From a checkpoint of a small masked image model: encoder width 384, batches of 256.
Rows from block 4 of the encoder of a small masked image model, named by matrix and row number. Rows with one number belong to one neuron. Each number is 128 + 32 x the weight over its row's rms, rounded and kept within 0 to 255. All counts start at 0. Numbers have three digits each.
After each neuron's rows are labels from the 100 images, of 14848, where the neuron reaches its highest value: "responds to" is what is common among them. Only what is clearly more common there than usual is listed. The data: simulated telescope pictures of galaxies. In brackets: how many of the 100.
# fc1: MLP up (encoder.blocks.4.mlp.fc1.weight, 1152x384), inputs 231-307
# fc2: MLP down (encoder.blocks.4.mlp.fc2.weight, 384x1152, transposed), outputs 231-307

fc1.252:117161159208137131175098124098111106160125125136114139142118160139132102134153098085070075126122137107101132129185113124119087164125144124100161082175107083133102178125184146117183134151111159099136106192065130118181147060114119077
fc2.252:145098150084122106139166134116138168105059126138141099185132158109161137163073170144136062127170170149129164128149146089117123101192092108107130147096129153128058100082115148087138173122096125110079168163085136181114129139140133138
responds to: irregular (43); many-armed spiral (33); winding: clockwise outward (31)

fc1.261:134086109171169095148133110087053137128128137197167142170183149164147057151124150119114086139111106094118063183137183098130122110085091151088158177109136119148119118117168187148140154131130055126105148064097112110133170168120152152
fc2.261:122123134129105075097122121160083158171103075117157143184171080123180119126072143061118045134158141167127140154139157107114120168048137175082102117141121146156175127156133109171099108156172108115166177145179193146097143158148128149
responds to: winding: anticlockwise outward (60); many-armed spiral (50); tilted (50); lensed arc (32)

fc1.2:114176128100131217151110141083129106189152118104053179137155185111128189074165100206133153085094134092067097158108180110164118154143133168139137145143146175175124130086084168180217105101135175119136029127135116123172167127087129163
fc2.2:187141192142132116121084116107142157106115190107107079149116127140134124155087090158096109115170082161144142104133136179128124099181079100146157138114122140128130143151156133111185112103111110144139114069093161113089100173113161144
responds to: noisy (77); many-armed spiral (50); winding: clockwise outward (34)

fc1.495:096120124127077125080195155088116095222152179154142146129132111172108160167095136134129157092091118103177105099103136165152134105143103126130113135138124154156123148074114117108173067167158120116105084122128113156141132098146170120
fc2.495:123162043086107095126135088150131164135130133117125110112133098144177138085161135132175046123123140178099115118121137141117090129144135103086103102114163141120149069117116170148110165119187146114143134146132146157112122153142139045
responds to: barred spiral (83); winding: anticlockwise outward (56)

fc1.686:138174177167113164132137092113174137103125093120111073077136100125115110158166161143107122082087088133098118068168083085178132180103069149119069136188096130088111146133151079104126149164147099130139080116168068121154140135107086139
fc2.686:125099113152176090135152121147096123155164170156077160190150078160128098119164153112153177158068115137140130117050138135109144119155073133116135115106137124116102097146187141092137140100166137152129136076138142097082112176164159127
responds to: noisy (62); lensed arc (39)

fc1.27:155138102135127120103134150173131134168155126122131148152116163101158132136116135107184117102114123090224148137142155166155147120148137194147109106111129062110138101124119120122067077094158125101113161121121146119140126161104137170
fc2.27:083160164137163096135107150158162162105082076089165107153167170125141075166141145120134135095127146183077156156122202150092088162115135074041125135108090158154181141095135136148085182145144094154090104122113081114179094160119111133
responds to: barred spiral (44); merging pair (41)

fc1.346:105117159087162089080182110153128076095082159187114145106149156133106158177116157149125156151152056208132099142165138118137128128095157114118113159201161138137166111126120159184117146182169135152153148180132093156133147097096118179
fc2.346:142141076140109141123092105079108136168113087201174168072132117122080146139149076116129167085112151097123127098123142065147113161093151078093092151153154118109156146115178108184119172131098055128231120168132095135204111142124145185
responds to: barred spiral (75); winding: clockwise outward (38); winding: anticlockwise outward (37)

fc1.297:111137129127096123091132133133100146124154187113159122114100140116084112170055202143071125114107078083148118113149151129080089149146104128165123158144087105114088091114153138141134183095181130090110114111131072129167114144113101153
fc2.297:157084133181130114142179048132132101115145102142163115109131163148139131132109144112078084135159136133107161169130124183158111162147068132081111141135161130110086094086132125176077148192158080137107089110089173089189089132176134153
responds to: merging pair (45); winding: anticlockwise outward (43)

fc1.375:144135113160116119101132086169116120119131162107179174180147118147092122160082052087181138118098148154157149113141137116129141186092165138127080110130162130108136147151147133097142127138166102126136199182060093103102155104102156116
fc2.375:128099100107085210116116164170127138111136143124112139131122114143097067161161135077116112217106130166124105117097129160102119138116152104124091104107136116103179122137107156105112125115115131146144165134114126094140085159091150125
responds to: bright star with spikes (100)

fc1.754:118158091149123168198116136108149100157098087145167167099136114115065116221137120117088124107149119117143103123109111134092126162065149166172140163134100070116055150135149084169177107202128117158121059105059171108200162127107124131
fc2.754:108105110142113083176153143072119057215122113200120114185119156154130124111123105091149158129061109092135100094087051127155083176177162111112142137143114075119107101116158081103158100109095099108136061094101102150132149135093125107
responds to: many stars (73); star cluster (33)

fc1.29:113121183098103138123149178168095115145118121088133085092108135101172176177148132137081095125154158138164090112072120130103145165121125151093119127120108135151122166138122156133109065153164116207095148086184164126121067095132073077
fc2.29:122098154113090086132141113154120083160132131104165121123121129061122147173091071091158102135143136119150160105121127112129185164162117114117126096121089089078073043077157099144155157083167151081115131124068099118147155081138137151
responds to: barred spiral (50); merging pair (38); winding: anticlockwise outward (35)

fc1.631:198116112162142124135100113154122101131111119100105158085154123112155187094142141180150125141188169174137123165141105112170053101120114211115105107133184092189080130156163132127130086142140138137162098111176151140104146099085103113
fc2.631:096133091125075136131159174149120092121146149100138124141112152188153189053114170105158138155165121075114107158088136126126164171076155186133137089116095129052123078136110125076111112099218163120113055110151098164089121127150129102
responds to: irregular (97)

fc1.197:105144108072149178146134078130178134140125166094145154207139181141113153123149154135096102112179138107126071118137160118104188147104185068147135182154159108134069149116067157127154163148108105120208128106083059107121144131177169136
fc2.197:141156159103093161152144169163131150152081097112171136103171125154136191173148110123119171070137151124109146091088116129138175131098139144067137140094111085093114162125137124123179181108080102127157051150153059139108163150136110133
responds to: barred spiral (99); winding: clockwise outward (62); tilted (47); winding: anticlockwise outward (37)

fc1.513:123145131119149137174138103107070125143129163127154095126061161136129146118160139185096163152153073119189095132142125065117168062160161141153133092151054160123100089151165149122122099125169137104108079105131162077181117045136106105
fc2.513:160143099134171107173133132091115137110135140091120113138078171133122136097185086220123155120188117177108105100114093090148125142129110141147145113086138170156133076120122175088180091155163160099136172074122101094153153092128146143
responds to: many stars (70)

fc1.694:130108098078110079160107089127174179151118135103214058087145154115116131153096088144060099142079125118105136148137125092092153125146132129135112097109175145155121140158061188146175157202076111098119186134120138095163095128090153176
fc2.694:112122112143133177153116137119101092144110163098093177160151168127116118105123114107195140132116127143087132216152182087165123153068134133123141163123141110108061173135180058154121144094191089112185086130163112121119119098144114108
responds to: bright star with spikes (53)

fc1.68:151087155134138141164124112094107128106129091143118134102038105082098154135116136152101134116139164158159175131182051115191153125126130090113113117094133140141119138161075118142111111146244115101135174147097046185128145107131113141
fc2.68:157082124143192111101149075089064092143105136107164161121197116118137173181076105104167154180180131125030091133105124188124121108127086117140137160137177128106119115143048118142113106115141110109150183095115146067118074125111178111
responds to: winding: anticlockwise outward (55); many-armed spiral (38)

fc1.410:096131179054142139121133141097120126132167094115152161140175160113141155143125136076139152095113129152118139149158136132140135162165192118091118131123128130082115115018139131136145107105096078175140090137091114059186079137178129127
fc2.410:172126075183156141159143168133158127086178178172122121069149130181180105132121125131038043063103139104089120140072064150089167139091109105120212118133137128168142148160118118119141150115153139101199156124124145213057139148091164158
responds to: noisy (81); many stars (79)

fc1.403:144151154170120151078136180167132127141174091119144124075099111049132176178177143096121157129097115118158126058167119116126148101120110164127166106096175125133109084132034120102134128120108084081097153126133106163055110120126089163
fc2.403:107075088176062059138072068177069160083163135153091166100190143176161133165095125176190138119070082138106113130148110173147114139141148120084162132121160102099129075110097081178124102083182239103078184134072102120123113125130091160
responds to: merging pair (99)

fc1.108:136118158198150133088184111139149116129125112117163195105099111105093096172129142126151142099057117138151112136132122105112119139188139167127077154125144124135192119124056157144152159107202110156117100049165118113135123157152182182
fc2.108:121159088189119166156088098111102126092146142167096128148123121085123166113131123141116099116118174128134143101076134079115065127119084117188212145157069125151093138156103057170116179172083117156097128205131167125137139129130112151
responds to: merging pair (63)

fc1.45:122083163166069121178095125078137112118130139122111161089154138094112151133171130183133163130138087096117054144129105128195108104137113090135133107139138129134076142104175128126111157162095101085146133147096101107181121133136067080
fc2.45:146146142073144124150084128177097153148117141117116138131115092180187195133112175142164106136101127128168182131056090089147161137179160051155145089140109156152128131083124128137120129114094113141107137106161099135112097149122084122
responds to: irregular (99)

fc1.44:109140154074096075116127121131137171115112143160170146137169164153107137070190158128141148093140122138161089109129216107103187166130162121142057161095163130120135130081152183129082087173072122130138188120151153138109094103083132120
fc2.44:182182098106172138145139157148129086141091153134172113136074159149195081176043123069135129103114127127132149134143153153138120133115168116150243047110123139124109160125148102123189156143137153099100101103137112189090102121104116105
responds to: star cluster (73)

fc1.92:157177143137104154118121172133087137114175146107144144177106163063169191084141131167121148117149113144145110156166134145140132120092104064078152118169183110065144110231091112107127172082129114146093145093113123099082127114162130107
fc2.92:080077105126164139155161100150135097170114130116179132102105104167080113124178152124136133175141104107141151104143091169113136124123131193122121145087102134144139119081108159086144087138081167108146062187171128127132129118123054156
responds to: merging pair (41); winding: anticlockwise outward (33); barred spiral (32)

fc1.388:131180181146111117108140108064115104058068060131098110132096085158114165149092119139120109074094141127167098084159135141139103166087123103144105102154197129113127092181118062173144172137101118126136103129186111140113197137163161086
fc2.388:164112110071157135152086113139168138086123122149174063160151158111161087167100172104143172114162057095134214155108150149131145098167137130156103135101095140152127142084156128116145138060140175157151090124131101087168090108159144162
responds to: many stars (72)

fc1.6:071053109121081201157167148092108090104118153118083182106113089069076123153155168138110211132099140100107164091133076079104162108098134174135088105154130118095103122131160137134114128116105129145105124143134140143154134093124146151
fc2.6:159076142133103102137061137138126125166105141202090089131118117176133133119117173145163037179164097109155145140161123168128098069119151072118205166166155104102126101096116157151149123150156167084134085110114113132167154152092098102
responds to: winding: anticlockwise outward (72); tilted (51); many-armed spiral (47)

fc1.731:165115060101121123115149096105138126118161164082097129119166132081175163082152137059122104085155152136120096149131127082119081101125117188146164112135160138100105160163141199116135179081192133144185180101134119099167069091150076103
fc2.731:178055142083146137128151150119076132100099127106074115115093115096153113109131075123157115086127108143084134132099181127078141108073098188133167120078177122151125085200159155124137129133146084063150139110136126145062122117162136093
responds to: bright star with spikes (100); noisy (76)

fc1.695:138081155116119151175102039088116147160151133167157138095139140106144161158136129093118198118083152187173139113104058130180141073165110143141080122186192146117086106162135121105166146096100132116098057174135128142139143154139151155
fc2.695:121134118134149110105126129187129153230109124080142121124144126128111089134106096135101116183109182137104094173103208146028102197072110177143117122123024138095139132113080073136098114086106143125124139151115113138130160126127117068
responds to: merging pair (57)

fc1.458:159127142218165153120153169120135156132162127151179110087098154154192050174182101155112157155124158103099097067141083134117127149113072125018080086031079141105186113158116133101095113122153091116153126124135139171133119140123163180
fc2.458:078164130121162126137120133134154128101090167172049169153174083139103157121150094142185178097113092154085147131100161065092156136113139083147205185159176125076112093088114128092139085114115125061087178194158140129143172119099099122
responds to: noisy (62); winding: anticlockwise outward (43); barred spiral (34); merging pair (33)

fc1.676:147184075137115134114128167164113096142064125075098169107149100101100141102175082173092134166139098091171063177191130117133129120174092117157162067133170087184136095137099159166123101122129095103191107110193076146095167135158122104
fc2.676:118138075137141098150123104116122118115119139116178107209110150180077089126129099149146071108142167105070114133113102107089152174054154138062111125103104101080078088139138115113135145134131211098067084153093190087151105071121138133
responds to: irregular (34); star cluster (29)

fc1.574:127041133170185055111128149092165100062211102162134112134058113202166085149154188152124135107174125094116104097114136142096125136123119105111175169094153119098139116107112149096117053129139114143121162108191095086131148195129160176
fc2.574:107146142064126112101153124175107142143126157143155144145114104115114125143142073070181101197093135146097131127049139124093168104098163139228171141098129130136096151108160069186146080095156147147093143147162136101133127076103081159
responds to: merging pair (46); barred spiral (28); kind: two-armed spiral (26)

fc1.690:138109110095164167156085157135108146099147154133188091120098095135128160129086140127099120107112126147157091112178118171081077140151143093083114132161185129045135089117097101126111153107132129142124151148141139121207133100102090107
fc2.690:103176054146103122203169146124140134180124177099155123147037181113135125125116159129108111150147167099150150145162122136111113091088096066150142166127109097157129149138141105127112182106064116104067162092129150134110097137151139195
responds to: irregular (94)

fc1.502:165194141096132108041162129130182111101156118147078140095113144169107103114148137118148115133103167087135117068158131124104138095173140188138092117186153047122151116131131097085203168122161137166129130139121154122101119109098141123
fc2.502:140081120109137158141123126110141165127153143111122164159110138098136163106134105120109183163115168131096104121107131130091114158178071157090143172135140124053111179074141075172064185094153040100130157156066064125129080050112120125
responds to: star cluster (70)

fc1.635:214193111122112098116155099181148188096167131105105136135164099117130131069220136143156157157123141155144147112136110081072175118112131142118137066125154195101130135160204095111130136088100105160093091131129094139131082058155113186
fc2.635:135164048187156143133080181049120101148112123127135113117108124176140116076086137105149121144137123152095088173136216096105141082123169174167142143094132173165176113177108104096138072115135115122201145144134113112081192131152127107
responds to: irregular (78)